From a checkpoint of a small image captioner: encoder norm batchnorm, decoder norm layernorm_no_bias.
Rows from block 2 of the image encoder of a small image captioner, named by matrix and row number. Rows with one number belong to one channel. Each number is 500 + 25 x the weight over its row's rms, rounded and kept within 0 to 999. All counts start at 0. Numbers have three digits each.
After each channel's rows are labels from the 100 images, of 14976, where the channel reaches its highest value: "strongest on" is what is common among them. Only what is clearly more common there than usual is listed. The data: views of escape-time and Newton fractals.
# r30: branch 2 reduce pointwise conv (encoder.blocks.2.r3.0.weight, 56x128x1x1), inputs 0-127
# b30: branch 2 3x3 conv (encoder.blocks.2.b3.0.weight, 84x56x3x3, transposed, each kernel summed), outputs 0-83

r30.55:491539560503502469532490505509492494515488470499473486502506507479477460484515496543486460479547496518492477472492467505517509475486433460521486519529492498533480529477489458501517486518513549540486493484488488506415508503485517533479468470461521472519502498508503456470469528523503430475505494521500480514479501519482491512478487509484492536524461488474471488515524467523485513462512
b30.55:491555513460525511538503524531505484514506529536494516485493498473527511453475491502493503495510478544517480503458474494485508487478497474501470508489504439520490494486535517438455568484545473500512509482496434493531520505474500520498515505495511487484
strongest on: warm; tricorn

r30.53:507504483443503509516501505528521463467500468509517514491477524498486457509497481525501485462481495525491514486508500512504525525484479519528503472503499536502473442453450545484527514506516481516486508448489506515477441527454496529472482484495531465480485472440472499478510492509526551477468470508543478469505517523520473503506509494489489512495481475498460553500533478515478519543547
b30.53:523482498529491479469518492471512491498512488425536500465500455512509481466515492500545473469511552511516485530480525480514475513518513461475504519509469457506514487474472513493469502529503471483492506437486466487494490531516472490534476456505478533528
strongest on: grey

r30.48:555521542493527499490468482517496538483549490499491506489500521474521497493500503497491497500511491508528490484494527472489535517440501495498525475564479535502454523499497537489494495490484506526477476542476555553478491504463523502502502499497541456497507509507452496486492490473511487519442540500464484470520474497593478473517489534525519507500501511487520491479516449504493480499518
b30.48:519523506538544476490586521486521527470533508493502505544501499506526473506514482524476493526491502518488509480480496454495510469488492510477504500497486508499490512509523548511521498477449521560495486545510508523509492521477465532463529457481457517533
strongest on: vivid; Julia set

r30.44:502522491489471508453509473493512539523455501508495467517519529509497516499519487518522492516470469494449513483471497487509474530510492497517432511502519490472511474495493498517501474524494494501514505494470500499491454515502466446489503485523545503480512504465517508473494555506493473495504445461503476422469466486473436478461480450488474517490513526509471515495542534490498540511533
b30.44:497480521477456475449508489483525514453529566480515513480494504499465531479495510472549483517504462567495494472513502490490515488484468497442505511484506493505516490494532534441481511493476512484505455493514480475526483520495466474520525477488486527513
strongest on: tricorn; warm

r30.15:526496498483545485493490486480591497526516500523499500463501498512502492483488501473459518513496462494546468506477543530472498497480499480543498499497468535519540535478458483516502492534498486511438524487463516514506468491460488507491500499527483528521473510486482469525553535495539515476504495567549463476460541538471491494486493517498503498506511505497488518508522505496473507483541
b30.15:513477478509527534529498513476527497510475485512518555478500512507507466531494478517499530477436508470470469519471528532549493513505505517466481510517504494475531516489497471451446474528485488496546532442461517506500523452471498514503523501499494498498
strongest on: Julia set

r30.16:481533478452487472479518458469488460487516507493486504525510524474525506495517532524532499502561530514509492491485524493518471497514484449486444536472485511464477453465475534510507499450507511545504478542471495535495485513523488484453492486471540459486521452508497486487476534515489557502470497493461472454502478501538472485468490489483493504487477530501520477500509490502467484478501
b30.16:514468488486483465449543486490486437500511536462490476518508506486498531471507484472500475519479450526475454469506518489498489491508496458470561522513493502501485553507521506481521500482452532481509497500491465467498480497476483508535497453502510520535
strongest on: tricorn; vivid

r30.50:491493528505505467464487517524450529509488491504499470498510506519469517493487507498505496453516505481507475499485480457514522450498461493478455537516479514504489468523463479486524534466504536535489470457493478459458460483498509443504451471448516491520545487506506498466476493524489497509499494511491480483554439470499477503499494492514539541489546497506507525485537519460483468487480
b30.50:515528548514541533496474502492483511521482534521481517458488481465487521493511510528501507506514495547470501532535504504498492489514460478516478479459495503516511559489509516491521476499472513495534475498493434551505520552517459515486474487506443533495
strongest on: tricorn; dark

r30.11:501514476486511463528523493483498494479506503519495478462509532521493504491471488509520497457549497503516447487466464507501455464523485537513504487458493493490520488496517470493498532493485513501475509513461536522482521458477493539504498495446522477516521460496447462470501514521520504456506527525533465473477562473527483448488531532475522528518540531457497520502502536484490534499524
b30.11:516460523467516480473519534535504506505473525495474494478526508528517437486510487506496479540513510511514462462466496489484456503457535478507520547518500494500512466514555523505469557528482489505507501449495499464527490517449503511475501510495470521510
strongest on: pastel

r30.28:476464536453539478506518493501491518459488477497485461501537465503466531506520503483500490448519511492492495468493511490490499515504531464476497506487509507524559478556484504504493506435487519490486484562482469503454466457517461487496464514537507543509476485482455521505510482506525488464468521479521518461509526507495487464512453507474495514505511476487492462484528497448494517491533
b30.28:511487445456490500502497491484543502487515483470468520492532498490492542485464545502513515500487518465507533510523488503490523468519468494499454471535514513470539535496532488492506507482457549455456515507506493519507545501502446499497505496495470448473
strongest on: Julia set

r30.12:545556514482465518492499462448505502488491501509513492514486532502503526498480439543489500492480481496485505481467509520532513475473529513526525494460564473498480512476506474496517516495539491509503497450547522535515510509518509511450522527461525517486491465520475520477519475479470522451468502510537512545539500527468530530488490544470506469523484530500512497510517500492513489474542
b30.12:520510493483506522462486525483495518489441483537487479573502485517463478489470455480466511486528536500478511512506463483479497464511482513502474495510538481529488478477479537457503497480537497494500503439441478487489512479514506457471505511487518486476
strongest on: cubic Julia set

r30.52:506504487485564512508493499468503476518490500501488493475548510478517496471463501531469495505503524532490484476467452535465471452499479539465550520525541503506510479506484511473503531504521526514488524494489525504503502514494486477551426540515460455474534499498473533490508475503485493492462509553486470527501513564487529554479485475497500512509502497478481513499504471489514529479474
b30.52:520473522479512487511498528522498533499495499510522515501466477493500486512506467427474525495468501484507502508518526467446470543523513481476523515453500483549474479495507528471454495466511512494476486454488505507529488502506509445485445527547483490485
strongest on: vivid; Julia set

r30.7:520475457541535482491541530475488530511487513495526506501498449503516493491477533477490489480518495489512490474491486502518497464495502460520463503469483473461537503460466482542526447522495500500479518464500484527466535519538513543540498524508430458491473459544507517526512478553503489486488497491468519532487483547471525495500566493519500489499492513504485509478469479493494503478492
b30.7:485478543469495504529496539474473457497490493467547470490443496490508473498514510518502454500542516503488473537529513529497515538506514477506523471479530448501471500472487484458497510468529531483532479502465469514485500533512517521531463500462501468503
strongest on: pastel; tricorn

r30.2:490508518505502496520504514547522468498525483525456533545495480496506506509499523493469511537515507489514525507471495500491443533477521492536513494476527494472484508526563499518516524521539499468481434573481472523483489530564512512482528487524518479468465493498469519529490456483528520519471534513493486451483470514533512475512446511508509511511506486504466517498501512522467480473514
b30.2:526494484490479518457536527457499509488485457503478514507493492497489496494501530469522464510449548515515472469514494471486495517498491525476493458467487495550505523519513495487494537523480517519467481537475478480515473512538437502443532467469511493477
strongest on: grey; cubic Julia set

r30.25:542539498472538513533443500521479515484508480506499496486513514515480515516504436509489519451510498487489445536534543495457473518495485514534501508548498477515503515517500495472521513545519502502489483492507536479500546486481510523510578507490517489478475435509479524486515487494454508511515497521570462532473503494556511506483510496539490477503514511516500511498511516506478470527481
b30.25:508476474497523515476475515525489448515488514483464471497478489511530498514462531487470466524483509473495465482498494507477476509514511479524458514505463435511482497480553488487499492508540542546484531486509529480526493445487522515532478516551495516529
strongest on: vivid

r30.14:425520456483480540477435523532529469474518489513493506470518493512486495501515524514489519530500484521506515502502528488499461476515533550486523556459508479510511540507498497530466484526534508486490491540505498487533513483538504523471505486503464455488474471537521500456514512472503504499461503517550506501461529560485497511493516510538503475511521478522495490536500538469481477515501
b30.14:517475483507564513515496491510511500486479531496458528510529547481492511478480453541497527541547500496512469491493534506509459555459477502499541474484507482472463508539559514533536494473501503505485447493518501485508486491490512476495516498493504524477
strongest on: tricorn; grey

r30.27:496531500502482523476556485485529491494505493524483494493497494517452508499548503485494533498506490528510477453494499497498521487499504506503493486455565528515518538468451554519508508468482494521504486480493508482487527474503526514498487461521493505542496557510530456500492520526471466503520474491493510490522542516486508564452470502499515498496493507495446480519553535491543513431488
b30.27:496506495501541476496472456461483482470488514510523537498504496482522488552455443489474505520499460504494469470478452480449469487494529527461517499531483531501500505461515548505447478515526486524497486507523535480496499487464482457517501497498510486505
strongest on: pastel; Julia set

r30.0:529503499484506499486489537475480553505457531494532528499494478531501505497493499526483515492471491529474525504478506488478493466484523500504467485521505453505496453482479511503493488487508468541500503489514505439537493480478518485479468520487485490495513522441479512510448510485522517504493445450446524469535523492463469446484453482472521517491506535498485512431503486494498489513446
b30.0:492488472481441513461494497444517490470493493469513518526520499526477486493437494503530471506475511512447517522488496491504491466528515532477513501459505501501527539521473538566476502483459505511476500469460491504504489506514443475507470510514486513487
strongest on: pastel; Newton basins of three roots

r30.9:460473493481518495475462504527473503487533474526487506504511475523520546493520479509505495544479481532516518475524528524518492514476502526457506506526475523534470515485515518503489573508510501521532499487455511470493515535472473461477521520481491497505493485485516494501457525457464500493483539479462504512479526489514517564577490509549498508467499494496523495486519537478455507459532
b30.9:500491535505548482528496460515482486497516466506492499495482485496541476540535525497517495476512483476463484493494491499452507517465498458552503560533494437481492498495518542507476519532485498503546472485473517491462523514540516469481478519500532521496
strongest on: pastel

r30.23:463510500497518519480476519512498495505471461488502534488478517484470482462487504495483509464499539525510495452527505491487501498513522508475447493501559532473477482511509512494491499484499525481495496484492482507470578498489494474493524477504514543508522502497486493521492519472467482507508466439434530461508538476493566489528457500519507508504502516507502493485525570560544511515486
b30.23:540491516491512473492489505470507492511461503518501498508492490509470521530459454478466540509475482520492505555503471487489472459543507515527483512457501482474538547488546467550476541521475504483513493452479499501507509515476482467470477487500468480533
strongest on: vivid; tricorn

r30.31:494491531498489505510525476530559522457534491521519486511535523529456473492506506512503487471505485488514549515519451471489497518493481508509485507518504541542481502561462543490521509510474485499513481522518535485490510470545461528538518516506524464493452507552513507477500483490461512503527534516500516533512505471559523435514471523478500484471513510524496473493522490488501457474506
b30.31:486481480496503509527486469490502494514566506482514473488466493524526482509493511521498495504541531451467504515479462483487522492510444478511565507509528501445529490505537479524457503488519486518486472537516469541476492462469460503505455493496484491496
strongest on: pastel; grey

r30.8:522490478518568522511487488496481493483476554483511485524574524485499536544482486523454503502488498526552520529538489503494495510547525510524486458516521481509559546514482493471457484491515520508486501459497523479487523516448500470499500526503529496522532533509458521469465465485508489512501528475495461511524509488507522496477491468458508524514497472484501509500517529518456485517476
b30.8:491480491476445449490508501485522486505526552493479530467494512481469539489531492470512487501434459487510523489496498498465481484475468474495490530499497437473501471527526454559486513473507525478523515486500473473528491509539496501513503471505499520496
strongest on: vivid

r30.47:532503511485469539497536493496474478465517515495565513499543532506479493473520562490458502480530497496522558548493513470521498497493520543479469536470483511489490446517497552524470454484538505523521491456521496529498504482481495494473497506503519514534448477495498513447456492498517506524521474468486500460462499513510456495533470500515489498490524492531526500532500496498505484490490
b30.47:487519507514473471441482487448488535490515488458531500461514509511502508483514533534492497527435501485505492523561501514526500514490468483490516461521467551509492537514493465483496492503509498512526514450488482521490544521506490512461556517515513504509
strongest on: tricorn

r30.42:475515489482553489521502465499462526472454459505518483462489464479496491478490488517514470483456496481473500461492495473514564469459485467500480466539487540522502491485448514519479495491503509441544521530513520443458482463519506531503500462484478548519488462461512512522524486469489504512494472493509497517500508493480513505504507492475519505501551509476519511527542485503489521471527
b30.42:501513446478467489479481464497495492486496456450470484504452510491473519478483483501520515509493515462541536531493496554462504480520477503524472513464510464475497456515472496463494502485505489487506482510466515480481521513523444530506501473508439478514
strongest on: warm; tricorn

r30.37:502482485520485495503523492527468491524508520477532486490495537487496504489544509508521509502453497481472489544492454437513488531473462516529506475515521509523493511515502533528450560481498518485476517484538507480526541530493518521572513470520496544515460524474444517536480490514516475489505544498518514533475471482507514483502480513521535538533513512510489458514534487516523472484510
b30.37:512524507502499471501450516491484501484518473482514514522479477529511489491493492458531501518484477494462538519513496532486487514513521459499513480492512490466510479512483529497450501489473457455495507517456530485482525494505419558533481526511526480446
strongest on: tricorn; vivid

r30.32:487504527498503512489532512541484501482490506480549516497494458493581518490536529527469521510511517482482516512527539485502504484499507499490516496491499529473488464509487460499483504538493475463541487488497468472523498504493495484493521492482498518471502503461519484516470491492496498495527505522460492529476498506513498495497524458517484490518424543581476554505510586510496522521538
b30.32:544486531468502511496498515490543515488502453495489506470562496500547481548493531528482493508501505525537496547543510494504497496538493511564500503487498497522513514498481460506502533500552519505543483508518491460514504551486444491492478477515499494479
strongest on: grey; pastel

r30.24:523476485511476506498482483493470489483504461488482478476526506544493522507485497470526523526505484479484515467450474479495514487512482479491448486512494493445518476463462434520515540472498482491498519510470492477511487453483489474494501497480489451513514474478540481447470474540486456480505510450527497489512494469508501493525527522528455486507457516486529493492522523483560481552483
b30.24:482515517522479511480476512451472483514495555506511494475510476463493555519438493507490472480485536519476477503508475484473503484539489490501487500458555491524478539528499494473483519502482546511531488513474496543513507554462490496500458487515476526511
strongest on: tricorn; pastel

r30.20:489494508480486555500448498507495519457534492532480507537531450472518519515472488541463498522477482520525505466466511509495472526483534476476513482487536495461486474518509475469477495502486514502537536527475531497519504569492481473517576527500513505502516514543491474463509455519545520520526497513508534490483519458534474490512458502486510497502470507523480477514492456481502503494499
b30.20:528471481485482522513535519492504521467488461496494495490516462515461525519525526537479488490483515506562547463469497474457470522468503521490475477469472505493500526492518523521525460507504475480479521481510481492494464489473463537468465489505439531492
strongest on: grey; pastel

r30.45:486525499509514503487471489504543540449534466552482499539493506546502505481494462518513472496491466513510542540508488517460532463520523508490499545502513486473484498493487509476505540510482515474563495531510474465480511498490496499470453502456541505478471484469446546515488480512520536492508490555478499492527509512526440506495495517505471494507472500468469522512524543495486487524515
b30.45:484489496481531460459461495462438526471537515479500465481509538511482449511507486475475458549484475473520478523498508472477534496540489496489466521457466486488529486515506441487474472492478506447524522499497496507506487487494498511512505497510482525490
strongest on: grey

r30.41:509550506484506515537494494510564524534537524511534500530511529518510511471485466509536501489438498485532494490523526506509492492490488496488478509504481481542529528482556520472496497473477495515530520504500513538516492519487542479507534532526466455535533495499510483553511492516535475488525480525486451508484520550450553457508487527473517486500511517541466475492527490482482497503504
b30.41:524538498463503486551521478529497521494527518503509479524505457510476515479508504542487548496513496502478495544479541474488494528506506516508437555528512523540504489529518482495537501491521484510492482490543487493541491520465461539525523539518496490461
strongest on: vivid

r30.43:538510500490459498551488520488460487510491482525522476518477457488548563511508466490534509515503503502534484483481554553477480529457518514509547485497496499502496474482572458483516516522535539495472504459487524534540481492488540515472510456495458518498503506514491533462507533482534545482516516517517508497516489496475491524469497491503487529507478516508529513500525499534487499515528
b30.43:546465493497526494466472525500537491514484516498479517510508482511539458501520479493476477446475480495491509483496524485505459503453508478554523462489472479507526468458516486504526533489442534486454471526492496466541511513502513486490485548515497518501
strongest on: pastel; Julia set

r30.40:461522525513531522514484510479478479488481539541473527525515520516530474537487428530490503491462503485493510489533497463491481466481512497491474517505532481503515461533537525497500479508536517500511484473475507512508483491438530475509501500472600482518514474501511497515471453487521517498484506544503458501465474506491527493463452479510539519521482494497526505508521486526503480504464
b30.40:519517513553533504462518527498517516508484496504520481487534506537519528478536434450526477518450501528485474500483544463509476517494469477508552518521521526451488449463507528495489489503494505515477452503493503477499491516525480520520503496496514471500
strongest on: vivid; warm

r30.6:468531464500479475475511481500477517499488483501522536467491525467532499479499490491474505559502460485484517496503511518539447515485453463525484520482495503511493505494475453467460522423488471528478470461522510474510466489502513505492515486474512489469569507467516510495505487533496472506514513490517503509447472433490512517479510540480529549503494466493500523495513487528501517469507
b30.6:485506495494457529466510477525490490519490548522488490482501489470523541455491486528510475518504505570500549523510491537474536524473494518496525541462521494451479508473477508501486497484509511448518452534497475503517510516469458524479496485529486480517
strongest on: warm; vivid

r30.19:510532493470501528498500492503521508466500485564478487538475496511503513536491511508518497527512577529514529488474520491506509505482495495538527539526563556511528519522516486539505540502465458515475497440496543507502470470465452518513482497478469517493500496531471472496507493471517491502447536479460494533523480481516498542469499513491516536521499516500498479506545474502485507496507
b30.19:524541515509538496512488497535516532512503507506479537516503454524461496511518526487477469521509495482478501497463535554503521517452474481507515539464494428510472475505491480503477526457523492519513489453493499489474482475443511501523473523482473513483
strongest on: pastel

r30.46:463497505463470538486421495466511516506518483543481530474537489467553482490524544468496528502508481581459497526516518497490510493525411508511504519509462502474497535526481465458481473487536502488499498513499521502522501501504479467494502518486495540504496471504520472476490475523484525542517477481531502514493515505498496504499516508479497493543496453528468511527489512503504510528517
b30.46:515494458464474526504479501465491501462473467527478460519524529456490543551461476479477481509497482511495503505512503480536506507499532514487461488444478502499511520482501478518505530504487556480491485519492553516529492511471477528517501521546477535534
strongest on: tricorn; pastel

r30.13:497526524536481471499466463522489510450541504512468494490490499488528472510487522513506500495527502549497474518546492536527480505490509526461521508514507433467514482473445525505508478489502508493509497514465536480465523503549526487475515509501499452498520510543521506489515492534506503529475490539534501554470528518490494514490507476485466513494548504515473483586470495514474473518490
b30.13:498479484481492493507518459541463512523501490492472515508457510508492574498503514506484498502485531505530452528495468505473527504476495524501496466460501457498444471536516514577525553519521479503484517504518504479491486500498462464484504474528498493507
strongest on: grey; pastel